{"encoder_arch": "mobilenet_v2", "model": "audio captioner", "dataset": "songs of 200 made-up bird species, synthesised, often over outdoor noise", "train_examples": 39062, "time_shift_ms": 100, "n_mels": 80, "hop_length": 160, "input": "mfcc", "spec_augment": true, "win_length": 400, "tokenizer": "word", "vocab_size": 50, "encoder_norm": "batchnorm", "encoder_activation": "relu", "encoder_channel_attention": "se", "encoder_depths": [2, 2, 3, 2], "encoder_kernel_size": 5, "encoder_stem": "single", "encoder_expansion": 4, "encoder_widths": [192, 192, 192, 192], "fusion": "cross_attention", "label_smoothing": 0.05, "decoder_width": 192, "decoder_layers": 7, "decoder_norm": "layernorm_no_bias", "decoder_norm_position": "pre", "decoder_activation": "relu", "decoder_mlp_ratio": 4, "decoder_head_dim": 32, "decoder_fused_qkv": false, "decoder_bias": "none", "decoder_qk_norm": false, "decoder_parallel_block": true, "decoder_inner_norm": false, "decoder_positions": "rope", "decoder_cross_attention_every": 1, "decoder_tie_embeddings": false, "init": "trunc_normal_002", "residual_init": "none", "optimizer": "normuon", "muon_scale": "original", "lr": 0.038, "momentum": 0.95, "nesterov": true, "orthogonalizer": "newton_schulz_5", "adamw_lr_other_params": 0.00097, "steps": 6300, "batch_size": 64, "epochs": 10.3, "lr_schedule": "linear", "final_lr_fraction": 0.01, "warmup_steps": 120, "weight_decay": 0.04, "adamw_weight_decay_other_params": 0}
Rows from block 2 of the audio encoder of a small audio captioner, named by matrix and row number. Rows with one number belong to one channel. Each number is 500 + 25 x the weight over its row's rms, rounded and kept within 0 to 999. All counts start at 0. Numbers have three digits each. After the name is the row's rms in percent of the matrix's.
After each channel's rows are labels from the 100 clips, of 14976, where the channel reaches its highest value: "peak on" is the class under the peak. Only what is clearly more common there than usual is listed. The data: songs of 200 made-up bird species, synthesised, often over outdoor noise. In brackets: how many of the 100, against the usual share in percent.
# convs0: expand pointwise conv (encoder.blocks.2.convs.0.weight, 768x192x1), inputs 0-191
# convs1: depthwise width-5 conv, stride 2 (encoder.blocks.2.convs.1.weight, 768x1x5, trained with AdamW), a 5 kernel
# convs2: project pointwise conv (encoder.blocks.2.convs.2.weight, 192x768x1, transposed), outputs 0-191

convs0.723 099:513535535480500482544474523518492441502521501510544472477502482504527490502514470541479530528506484516488535516469531525503494472487479505459495494460486450554540497503533532461521456510503476546521531503507447511558467468505508505528465535485520529493536534503523533514503507515474542496505493514509492535471512491516502500516482448499569482466468530490493515481491473538533491459490517497515447544493498489519475507511503536536500487517534508489487442494492504487524523528492511511518497477475497484505509503492511519520481512505472447479550523517540519509490492540491521495
convs1.723 089:520522470468517
convs2.723 104:477516530507521481521477473534518490535530487485516550530529555496508457502479480470500506522513482507504508503487541461508511510477505507562515482488507475528514505482457517447526506513500558474495450518482461526503513517533516480497491469481527466511508509516435511489545529502482500493515525478498491509472519493492529478465494477498473505524502517492522528547550520549531513543463522503458514476474510496514507512468515504499464468519495467505516488443492522569508539506502465456500524528513486503491477492448495525512506443482507473513487495506512519499457513521512520537
peak on: upsweep (62 vs 5)

convs0.411 096:493502502471490453486476481515469496499494466496539476498511506522520489533473506493514461470455578526483480478477490541531490503491447511486492507488462475525449503507474477495509473486555496551500466505472498490471498492526534515477488491492510508497493493514562482536483518492462494526461526503497479507487464499531510508521491496490548449544463491493509458440461461492482527430490470437489500492511492488503501492477517497499472510473499530481487473489475503491497498512454496458479492504502463470524501521488522502510456479532499478466500491507449469501483532523464521479
convs1.411 104:490514548522501
convs2.411 037:506466501515492504496510502465524500486508533513490496569490532478500517477503483561523496480505454538485507460503477491467504515561489501509512507489511507493502514478505502524487498545500480476493510480491514501502549496526522534467500479511521450489482497523522518499482463503477517508519507476495491523511449468491496477507492469520507517495522484501523524455504499532563519500480474518505519495549499489540473505488453477523415468494509550518555502445516506507516519504492499501540491500527507510472536495437495499560542455536538496514482507509532521522486543511526505457
peak on: no call (98 vs 63.1)

convs0.297 096:459451502480483504473484481454499510502477486494469481469467509510487537485518509519470533490526422544471470484509503506517535497441534447511484488489511462487499504503506490493529512489521473490452494472500499469493485498513486475490498493495475483512546510474509448509476489494496502506517496499486468483466474473554503514528535445476487498470488490504476456455491570490496526469527517501483496500503488513536465532524456479512488516481544498532458521462496467449490517513494540492488498493487505478500528499512473506482529466531497498509440470506480504555476487531526474520
convs1.297 127:489520541530502
convs2.297 200:455492472472508496527436508497490500505498478532416531489504483447460460483511480525488518505489466507532466453497463517486517441510518479472494494516478532523511511554480560524531445485477502485509522479512488458506517462525526533548515515495506511527509487456500506533508484486497511510522533496446487521502546511527467501488519493487496512495519507504486483521509520548523472514486495529501495458476480517475500503488498491535536505460473494512526494518489511505495526487496462495523532546487505478493508470502473498508535531496437478483469467512516519515507507535528507453
peak on: no call (100 vs 63.1)

convs0.693 102:495491505492466490540509453501450485529499548471496511530505499494498466557501498490568501485500497455530467517535537505515476512496542483467479540512512527518543534483469485510492521531501488490524490464565493483513514465512507517481515529528492553496502495553517495526527528529541551459513540519517531535514516511514525491501463485481525523503472511489522515510502572498465462492530522449526527499517473489487513509508488477481523470515514474484531486490500473454492524522488504516494478505492481520542461494478473498527481474514526470457475520483509498541487495498515472515
convs1.693 114:501469456487491
convs2.693 072:501478508456493477490486497511502462524471494539482471503482480497463474502495535521494478523529507491519485520486548491544473504518491502570505517503485541522493509497463497498507556509492503522499480503451485484542463471512452525485538495497521494453463516528466495458519479519486507448468506457476528486509498526500504516457508502485484511505522468507478530477494498479486531484507534457475501471501486503530519527514459483520478495504470483487517499520495497487496492447510486500510506495526493449514482527516513451503523462480495493512567528491496493556419498438460507530
peak on: upsweep (39 vs 5); arch (27 vs 4.1)

convs0.436 101:496522478501521494485524559478503531502529511500545503511493520523443477523473510537470529470506515465512528534480525521509498517484498542485462498520467471456528516510511506510517512513456519529489516491489519499484461474492479497534455489484485480533474478512508495531479472482506477543511504534535511511493493496501489490550503474475485490525457502477510492491502532512503519469482471492523516492487481538484578524494476440494484464483561477533424459501510486533478487513535472534511475468513533501521477507488556481529457542536512488500493464482516522511496493478511481510
convs1.436 112:498490502445494
convs2.436 011:507466485522510518488514490488499495482504495499511504505467547507467481502473462537462491463494484515504491503497506501482473507528480541515548520498494486490548499520484494517498469524515453479470458505493475535480527480495488524497531515533475521475499559542441545536497515513457535499502494501486465509468531472518545508520462454539488541461508494514533525491509556467499511523480508472488490482555522525549511492496504526481500499559498524536496482547485514484502523511492533480515472448485514560515536534480496516512486468491496481519496505503494468512474459457508528474
peak on: warble (34 vs 3.6)

convs0.544 101:443498468518518470494470512501526576515535488519499479494496526450468459496520454475553505504464493504536534532551525508515464502490497518477519473494511508514463525493528503519546483521501511482505500487524498513496510488495565482460499492530524489481517516473489472529507533518484520526501519506490542532492504503473482473442521531534497478526492525520469509466482512491501487526482500521493508447476524520539465545469490482497488503500464470463484486473515519491452505493470491481493527527491485531559524478523494509552500493469486506507471528468503510539511533472511547509
convs1.544 099:512530540505478
convs2.544 111:486509481481526512480496484517428492496485512526500513551440456518483497531490521495529489468519466473495548505491513487518513501503502514521519515517461480497478492479515528493507542495471473474492450489533486487463500517476506478524516491501495525514460509516537558547482491475446568472482458508498537521481491508472505521459518543492519481514485462549514504547459522485500433508504511504529499479508479483475535524501474503470503476496500516516518460484499437491502482523512489503485539476472527509503519483457500482495495484482481526484515477506463460522473539465497467520
peak on: steady whistle (54 vs 6.2)

convs0.132 102:493539534519507512493489478482485494547520553489527505532478493503462518472509540541508463502481476523549509525519463509508525518519493523456494533466525492517505514472557481493529539515463481502516512484497520505501536490490490486514467481496501519509481471471526485517512505492450514504498480458504484480470450523498491481505505533513478474447507523473514511479527460502497497449495508497496490538499518519484549493464502517494511509527524458500454496475514462463517529438517482497470475522487503465521504509479445555533498521510465521483493529478464495564458474539495530509
convs1.132 110:479470460500488
convs2.132 095:519469494501518493481524505525543554481504496492448486485523528497533481481483488551477505498476533494494521515512484526478551488479482503486503464507491518505498498483508505473498473493490450536540524482511499536471544534489472461522502533543506489558463522474501480427487536514540496491555508488532529499515504523489483495504428481486495457481516483505483489487447487473523499513527464495495559481509508496483476508520491488521470534501483471516518521481508496468502453508561548503488481502488518524503526464537493526438518503488507553499505519483495495521508515493518528493
peak on: warble (28 vs 3.6)

convs0.405 097:525487437507476523513501511518507530536492480518481461531526523533508517509499509487496530501486497486514480497493469483515503457505526481513490486489526553484518533511588510529486497503514484496524488497511498480477496510522549465463465517489519478476522511476468476529504479493527510470480483481462525497536469510483554450496426467547530526511475501535546517469527462486488465458535549544476493479513550469506513499509520495519509519470500496508476550482462508519491524481529514504483513487541520490484480487526505522491553499495477497519507494545540478484503495512507487470
convs1.405 091:500538538486490
convs2.405 106:492497484540484507493487454490492488530486492446503499509517508507468501514522497512504489510485458477510485507500503507482477463538506504494531522496490503536482510493567501490510520494545515471486492546471476500439474436545476481488528501509485548517520493497534503507515533493470504448506496457526507470474543445454513536497514491516525511510507531541541484500533552530490500515519492520509511481489442509495490519496510500427463516506531520482481497492492521524545494491460548509482521499502532509543493516503495511477495507542493546457508482455485519501472443485504508472
peak on: downsweep (33 vs 5.6); dip (32 vs 3)

convs0.646 096:505541473490485558497476523478509501478540472488474538526477515533492496488499497477542512519453501488501541505523465489488523493514446506505518498471478501510502484522502505449484528488482527504513486487534516468475535455505514448512536488522504541501464499501480574471497501532526501516524526467495498504461495513519538517492517531501456567522471527507468454472525471540495527542490471531486462490468481505537509491519502501495542520496494510515532496509554526550524504504507537452497476493497471491484483514466511542485462497506481448480504487484503543507486498476504482506
convs1.646 095:527502456519508
convs2.646 128:500492512507520514500465510500512536486507436508472449503459486498470545516472480551497459530490513535486494459508488497495486495488502482457541437514482486500522495487535504482521558500512474522502463516480509484487460546495560481478471488479538535495536478462476498484519492540496471472481478453509492507482466477495522515524527529528494520481510509488533465497525495519503526542472470550448481497527506459462534511517491527481482466546497519470491505525506496488448505494495442466501472530530517501509450510486494510508462491510504480518491514514504482497492482468527507524
peak on: dip (58 vs 3)

convs0.551 095:522458534511508491452485478511523538516499469505521497541512535437539510513500483513464542458482521494538529501497452480469481493546459462511481509445545486506517512492512515505530522507452477516473507475488532444471485495476537506548468512524518442465516498518527477493496464500481513491506508513488504477471457495545482515530488481481487497501475459477525483523443494497507492497532488445521534462462481522500482510487503488476494477524485500492497474526471487488475486494481518453528489541504452522513463485499491466501512488525510514528472491501490477513465471498494490538
convs1.551 107:488456468493503
convs2.551 118:503470502488520497449506492527492476552475511521514486513482527496524473462471513472485538483511488491505520495466514525548515525509542539537507470494474491471494532520488560465475493473499492512462532499435515499518486491466463505508513524511487478475493523447504430513487517463495518492473510504517505493539474532503500493525504485490510487503501510520506515469484526549530533505539501494480496478507504469536545494490497527482500490516487423493514498553526443524508484480510519538517488448476502492511497510516441494497498488472491452499551506524466496495498541462475477528
peak on: arch (29 vs 4.1)

convs0.234 086:486492502530489465503499539503491506473486525484491522532484491506494531474492477511524432559477518525480474466472475513516459488498547454486520505506453484502458485494520517506529512499502496532471493519491507489508492500469478511484441519500502504495481525478489469493430466536473497487497486498484463495505517467451502457497488485498476500478521484526496480509523513441504483512490520473528512465493485490483498504529489562523519468519462538460494461530451456505451441505460524503479501531467531524519502512474493491508505480511502549448480484477513464473478514462484504509
convs1.234 102:513539533514486
convs2.234 129:516452502494454494480501489516515503499486497549519494459473451485517489485490536498505469507502481527495517437512515465474541468475546489499501526463502484487485501520494473457514485538528490505500508504525547467500476513502511470479485463509474527546506469502494524472517532509555458507524526477550508510506485442480509482516509522493521472501453483548468548457503507509492527525479490487492471521515482472486497506486528523487498459519498515498500478436476489496502510498522477483525506522546487509545503486533519471477459531511496499501478507554491489475508508529550428515
peak on: no call (98 vs 63.1)

convs0.382 110:473504461495495469518563528498522496526521524507524534491489510477542491497459501505471524490504494522467586482462491504487519509494490474471531443503487472504477493504479469467511489457498456458496476537520495488455478498510548483446499560531530522497532496544479492527471492489509528488522519508483463512489482495501514495505476500469496511528508494531509564483476496521506516491499502481482513494494454492484485507486476499507539520426469490478565478515526503545440506508489442502517474530497512536495472462534518502515484498515523485503487505501488489522507503470512496502
convs1.382 109:513509466463519
convs2.382 032:454481516515481474438511487490488499526508493492459479507548519498518483494508510522469514537516477496495514514548528458542500494485469488491490488534511447508484472496479544514479548517525501448480550513491515506492484508499504498494508473483507491512513488499474503447494525488481476474511524489478454541531515489488514550441502498528494514476496517483525478502443502507511508502490543488498484486498457517535484480488511528469591524525459506495462473447497482487434535529485477524537448475499533506491520508521485480504463492493481477507502500467504500503495493523475539526
peak on: dip (39 vs 3); upsweep (33 vs 5)

convs0.754 091:529489419521452480504521507506462507522496526500506492551511471538477518492489495505468476494523517518480483495509482495494495529465505498548456517527493484492534480519516503496516505501510523504491492466492508522479532510512552500511521527544527535497477464526501446493487477504498513509528506487471517533434477492536516476540499497504473547474523488521505474520501478488528521489512540559513502517524471525516483527546499487508501542537482469511513555489516530527527499478496492475459526480512434448512520528523494467504552521514508509519522537516520504546541501521511527490
convs1.754 105:538533508496478
convs2.754 110:514505486538489461527500466519497484489517521489500519491528539512463546476492453458521463487506510526523474509467525479498534480560479492462481519498501470485515490500505531452531520520517543521476486531467523528450465478554511552479494468507500487529463514486539515514514518514469484536523516493502483516509515471467516514501477497502477510431493478516500470492487475460489503496526513501512491478524466518456482500487475492478479544511490542487459517473482508484537513475457493507504494529457488533492476513501500487473485474524460515480556457489492462474462520464527510465
peak on: buzz (35 vs 3.9)

convs0.492 102:496514479503491511509464534491514494497505484506541554553493517468552456522492466528529493516510485461496539521495536516516515543517503496529504463481501501518498468545454442535473499503461491518515512483527520500496498522489479494506523482483479496516485531528538490476483512566489516521481507497562479513522498499511538521512478509502506569528500496505523498491510473489526545494478498510525488535499501507511481505527528552538491496503521531472537510479526560463519513530481528479524530502506463461513521426515466530501497520481498478516463484504510516511548470514536503517
convs1.492 099:507550512491482
convs2.492 103:493539493539509493502459499493552508525450507533506478525445535503491468475505468480515535506494517492453501496495470545522514488508527476479482474505522466484522489512499513474487501500516517500524464563490508544442505539535458528469492486514481463497506457502496494485509476510487530487537501467460508520466478509501476515441506471502528538476492504536505530505514483527505486460519514497517447536509502501502533500496475519544469527499496508479496490488504486507460488541506458506494523524532490524479483498532492460493486458497512512525524468480548437539458536528502485527
peak on: steady whistle (45 vs 6.2); arch (37 vs 4.1)

convs0.180 101:500522482532483540534507526474498497538518489486489488485512500481464487484516517499545468486457491504478480523553530498494486513488507495527479473536527472514462504540522481530491516487527516498549483533527518538525491497470498544481476518562504502523503483460507495535503539489505532495471515548474471496505471483521498441523503462483497515548528554485508484470487513557463523525549533540483500475490492501529494468466522529522488525500519513517506506503515487438506488446474508517528498467525470489519538485461501454479503495507481501506477504514473520502535521501520543542
convs1.180 108:505549518490484
convs2.180 100:515500515512517495490478470507496524483499455489485498553499499488455509497491523502495498486525519524501518485501544479552515518520536516465562483560500512444495491508537539531476520479441470535499476504543542527501477475465487496491494520505471467518478504504511476501471484446472474503496532508491476516484507535464517519463525501485499520504468488559517531521484506497502487495504470454463453525549505461516514535507503520510505513556514479512496499553478471516485492545502493474539502511482477496476471506478481475502502516439520538454510503501518503489457515482543504481
peak on: buzz (57 vs 3.9)

convs0.428 099:519522513495512531495523466496537482519461531518489486481553527513469436471504521518491574518476513497515485528455523519464491481484480487538474490506462486482493492543508546467539431501503558488468517518478531543497497485484539540530486498513503478507521509505495494538490515495493507537495567517525532481507524490496508489496481491481475469512514491514513458463503501491492460501496490461500464505525516501458468487504500491501514503491565455498465516513503492474493523529453510505514529512499492453497499514525486496479491486516466539501508483474462539471479540461484527525
convs1.428 091:469504530534511
convs2.428 106:480487505492490474526532523531482445500490470473469512487495466493494506493526470497459480447518550490480529523544489514507524500509491433477509467543485464495455513470472505495490486504477572480458489473531468489456539519514429497472507537494480487492473523511488488509467510481484473493485539496501477525482475488478505559546501509519504512480502494562520504476473543504502489491516489522464470527511474517482513452535486480539506537512502497531499541490487507531508505488517492484468507495501534485543557505507477520494519527509539506512474528507513468511511528487505521474
peak on: downsweep (60 vs 5.6)

convs0.101 090:493489547464496506494510501495507510517539499473521471457490505513535511471483522514496486527497532520490491513537573493497481523542529528562504459498465517498505483516501513546489530513532492511512508507498504508501530496537495523501497495480504563538521485503521504499553487514468497469472494529495538462472478463509501482505504542529507490518478509510500550518522481517476508476497460497542523496546458527525484491519514440494526503486489529534482544518514500540491479500523492520490493544498490518579550508517497557468479481519530528529489476498474510501546515500498456528
convs1.101 089:463479506532516
convs2.101 139:465533497501448507485497497537538466526459500468525539517520525517513504493543494471460494519502521494545523475474533530491505508493524548471537517477490503508489499527483511517487497506449534500528508463518492464528500483511487476465484517464487474472556483463498476508482487514523494487495494476483506498548521492544491500511480492486483468460527491489485452544491499481517510541480527463477504525516481490531529472455516512496461519536532504509479464465529504456550512508492489462530467530519499509518495483495513506509486530546506557496466494476471479504508490477422464504
peak on: steady whistle (62 vs 6.2)

convs0.717 092:463445513536523513490523517548519507513465529480493486465488464482487486478482473481513491490517525501466480550500481496485481539505465497536482473536517545552484497539532514531479513485496535539527485497528541540508506522523533474511467502478494513519482467519466485529473494466511523482521516502552497493506508498516568496495501480516522503504494528529464488491506453518530490468534501548499498495525465539546481486500469488507447505506545528512554472529473489538471514498505538492503467509537485522543491490532492456502462492498502506537482542466476506508509494503511478484
convs1.717 108:545525508486485
convs2.717 114:466541481542496494483531505491503478537493515508514476504483474502465491489485504531458530491556470485560531527494565496508469514523547469517433487485474511468498503499511531512533512455508513512478498505483547461508503489475488521508521488505499495445478497483458482511531513508490467482518495488491467480461484474466496514440501525490494521485512492489518468487491526473480426513520510471480496500479529501489446523532534516539519512513485540500493514485503480463473470560494510457468490474460538534498513483522472497482501512524473521487534505497482490508519468541517485505
peak on: upsweep (56 vs 5)

convs0.248 096:472487504504488523520512536438461522482512469554512498469511496487509510539482542498455459489571465503545500518481534466527470485502503516514477510517499501514488484554468498509469511512501472510468491499535504511543486482509429527517523466542487509525474489499511542469514468526533572520478471519494503496447530538510470491516519494477493509529525529495526508491513467460470536527528498512515511487502515504481509495476496516533482491508495501480510496453518450493527536482490526488540488475523515501554523489500460512530547515470492514506519520498480519480537520499497499492
convs1.248 111:516493460470519
convs2.248 091:472529488525529506505533545467486501495476471500514499506499490482506528554499502522501472525516539462518494489483496476488504479511514548482485493488517410548433520495519482500495491510468499511472505446515496472511489554521532481523513531483517482543535476513484550514540486480496549493475487488512496479526480435537517495459517513471488459518482500485524476526500510535492528497475528532514508468489507488474479470488510505516496522509469528527505494469533504482511537498507499523518455496534453521523459454499489510521529499509464527522457477467468501512475533510507494468
peak on: warble (33 vs 3.6); upsweep (29 vs 5)

convs0.711 098:519473512513511536490452519474510468483533491475478481504526521471453464546512513493485506518476482434461497484470506507487467537481494510517505493459475505481558500515490487485505487501498535495495483466489520523540505495454511489515530475488549466451494468531527493478474455493472501494493488495529518467475528477488463439525485527497477571517495496533550477444496500520527476506492466517469478478467497481553497487484473512487472472535443539498495516516500492478488472495468481505520488491515484520498505449503477482509495460485498455512496473506513526497488506508512479454
convs1.711 116:493530542520492
convs2.711 162:509559476519480507563454483506511499498558542490427511495513465464523479510512500478517467481483470467469466517486476476456492467539546489514541478486523502473488491510469462529540462501513492508548530514487492493524516500510516512506490532524489483495482531523509510516519489525467478450513503494517435516518490477540454522491495491490480524485495475463511524473484512518543520503535494501505507447506506452483487491480439488499552527506493480506481494514516464518509487517501489472514499509527547523539483515494502468504528496515481524459527499494518500472487461511513470465
peak on: no call (100 vs 63.1)

convs0.356 091:539483513490444467483513482489483497483480462480481493471543471488487500458488499513476495510476543465495481484492510512493511450537496496479484471496481501482483510491513535475494468476430486434493518476486472476510473475475490475475492528533499484479517487509502495490482501478513503493462529497501451475490545506503463507521476519466500517492492501481550474515513489487475490485576536522467507508482497498458496482493504476566526488519510484501516470467513458475485456479472514493470492469480485499466455536523525465516544470460515502489526494514529500443482511456459489463
convs1.356 120:496535541513507
convs2.356 156:530493533497491517484489472520505555490539484439536523511507512491562519514488492484561499510437468496524469554524494509508547483492465513521535529468522524514517533463515495510518495476482514484508519487534514489500525483478509471510492486504493506528468501502502514461461473442527525521477518491507521462465519495507469507432461517527533549507458486525483471516507547488491496535507497538505532505499461514497511491510445467519502488510485494503510532495508526465472492489458496478474520532501498510513472533516500480469501523451528501493521545522502502522469452500474509490
peak on: harsh note (33 vs 5.2)

convs0.295 089:552549492474454481518476502518500519470509481461497548484503482523435514513493495509470520527506461498511482482522460444523510524531527502499497542513505502518478497475504509536497504542532493487498518510534486480505519511529477485513529469564487480543484487491537533514511503493497493498466502538512495557468490519517495495499476523470506484513465503490549508479512485526522524533469461462507511488491519479498449508483480489477511504518487522484475491542544541479487532546507555517450495474476491511513541509508498491465506538493533547492479545492497560543487499507520518493
convs1.295 095:477473499517540
convs2.295 125:540468551516479467495549463517483479529495527508506505492478468486527511498489475477436478512496563466479525487519518486446522485521495483508455495514495528486496504512509529521505488554511518473496527510549491501488513519464544488501501470500483517528528485496479473504532507474503524499487516503498481517516493485444518555528490490539483502483489479499466508478482485507521560502489491514516522549454527509471506505501481490503488520513443458517480492470513545510489480481464491503524517454542509513517545480549531547471451488481482502504468495505450513499464464510492521482
peak on: dip (34 vs 3); upsweep (26 vs 5)

convs0.82 110:486464508479478446491543496503444479481520501465509481505507573509458482519481442516504494477510514520518511503488469496481520511497516484504498511526458501546487502504494487517444512504519521509472474519554495485529496510468525462551492474473494489547504500487510491503457497513478480480535527479502514527467494494500500469516521497492512511533522533483509501446476486460516484545478469493490536485484519542502529514507532485495502488493462525543536493457526476525502489504499429488495498444492547532486470520493501500513511548491505467494511465470531540476492520562495507478
convs1.82 092:513483476461477
convs2.82 021:480514514501501527533501460507525505487498512492513470521519524580499479494461473537498493477494479503516513514514510489490541511519475516517549525527467499508537491507497472522521487494505493465461436502473494533492467498460499544514498498523517530478440520540521544501476474497487503465549505500481491521464509528478488531498488463530476548435487524515506476517502560501479537513464512505479495454529490511527501446484503545483493513513490539513499484510505543486528442503481524503551474469503514508556513523503485516469509511507486492510497492473504506482441478506523488487
peak on: arch (28 vs 4.1)

convs0.731 098:472461477511456505508429496490503500493479494514517506477478492479509478515528515496504502518502497505453476538488461507487479523470502515488467493470512495489519518494456520516560493542531542534517486489488504513567477500480487530492529493489536440512470471507519475476458499505513503528504531504525457495473485467449510467551471535520474537478505502525521509519516515476525512449538443482486498528479526460496501472497499459495489511465494532462482506478501509500486483559469448503511489485488500520485500457503506517460483469474510511463478512484529550487478486518489476470
convs1.731 133:498500521550513
convs2.731 156:509527534502521485560510487544494491474503533521491502456508455477524497518501528514513464489512511464527485512459487515491486482515544506479545523512518473465508483477447478498484484490530463504519512514534512475525479504499539512514501494499466459439500534497528544521463476522490500451483480494523471538519480473519495506538502485470456530475522518463525492489479563529488528504565471472545497500502491455489453490497484495499532542494497442507472502531479503529477529503515496499493468469482499510500487516515538508496539536510451530528503494466513521501524504501532510491
peak on: no call (100 vs 63.1)

convs0.37 104:507503491517520481458533492500466532529490505567472548485476506519553517528510454500493508534543540513451521510479490476493496504533456501497532450496476483514524524549489481481469498513503548493483491478502508516542517483480518460507521491520500495481519483454488470479516470523454503495491544529515477479515505484523464536508484533466497514476503478486473467493477517536536496475471515487514488471485464504583522494529493504444513500512545486489498514481520503473491488538466506542492523509499451530468515492513499515458517460520481478494523495463490489512497474514519539519
convs1.37 088:517518504489451
convs2.37 039:443507493530507486526507494531426536494508518481504524511492516516490494483458427532495509521506494514472511513515454495495525487498516525514512481513486494468534515532507525435498525510548454481493537483443523465453551458498529506510502521473484512513483479485501544543548478460485505547519526523522511493546518509509511518498492483526523460487481507492524503473490478519490545482518507513523491509470489506492475489493481500492529490482536459526521489471504465498519473488486528518473522483451530519539478507514541488523513434523516505518460541501482517484483509489509501477
peak on: upsweep (39 vs 5)

convs0.361 095:419536524521510520472441512505512537504453545506489517490492488523474491515514516487473465569494476530512495506476465457454499494483429483518542518467494471510504463502554468489452509504497501499517540492504521448538531513481475488484490504464517529504479482490501523503495522520525516502467511496506538492486491492505489546507501533498528507477441473505517471541470532485519502484479446490491503465500504468556508505513521503472547531497482516493487477482508524565521505510495482504498488509486487514475475490447508506528453509502527511490473487492498504509518506503467493484
convs1.361 097:489532541482495
convs2.361 103:506561530508467481494510488521481500468475458486481487472500501479493435517503463495513522493458489486447489508528484501508459490501498477565500456527492492475472507493463495480534504477471501474522509517484496508494467516479459531566513511487487562447464546456501479529525469499493491499466495476480518500519502488541525467515491493483516508524484504510548449494527529508491495494525521488475480509495511477483549500476529511540467450529537476449514550507477488507470478532460494499507488501513537504473515503476502507516529482499541514502488481473473497554504468497511486508
peak on: dip (60 vs 3); downsweep (35 vs 5.6)

convs0.90 096:525496512516510504532492512485536483536507531533484553548511499531491510521477484463532520488497525507531470495530507497526485498531507525537498489504476501530550495515495500457492499565518524448512481550510507515488514524546512491512468518519509493526530497456516542497505486514502466492482529523459490468507503493520519525504527496501501518516501509476518482493472558466500519491504501510527529467496511487528585544530478498441509527497521507519457460509522514453509493518547496485478537471548519524447513468519550497525468541514497535492523498490486527501506501482525521523
convs1.90 104:486513552508501
convs2.90 124:484528495478525533538519468503523494481510510540486446534511505490475499463469470526500532452485522447473546510470488506478525476490515522505441479473511547489477542485498509509509524499492495484512501520501554497507483522472480504505485517474473532523456480473455479512550500514469498509500550486510476513489504489481499535497520530479521515487487519497545509474509520527460538493516465479468525535520472519468492494527452530481512512508490435478504474462534480515495542504487506508478544509526477500514482492479491530497504511512545515476472498465545498483519422527511480494
peak on: upsweep (56 vs 5)

convs0.182 089:470541507506517464503472525470502486495524533498476504487526473476518482497514499497491479496504555537465486484516498512487521494472543465479581469533528507529470505501490511515520487514499498533462505465469499491505511524488447520471487525519498510495503515523481495504496480520486510500486507483483477493481552486489546462505499567498490500484516443488461511493562503452495481511477540472509514490477478505514489491524490574503477475501519489447502530438457472495521460504460498503496493504487499457527475505491533505472468499479508518425506518487518489459505515529478460501
convs1.182 101:487512541533496
convs2.182 134:461462532508493467503492492509513498507516492532531546467505484485469541472518496517505481489495501500521491475544512504472522517495530492537523492431549512457501472543544474472478494540489516517517452547473501538500481485496531465469478478476529513526471524541499518502497506498506498535480507476516509498500534475503465495498508500469483468506500506486484511497525529450509496490453512449509460501528461561474475521529507496517479484496537488514527451508488458529474544492544478555507484488494506525526490491529521500486506548504500460474512513465469508494485484556513493471
peak on: no call (98 vs 63.1)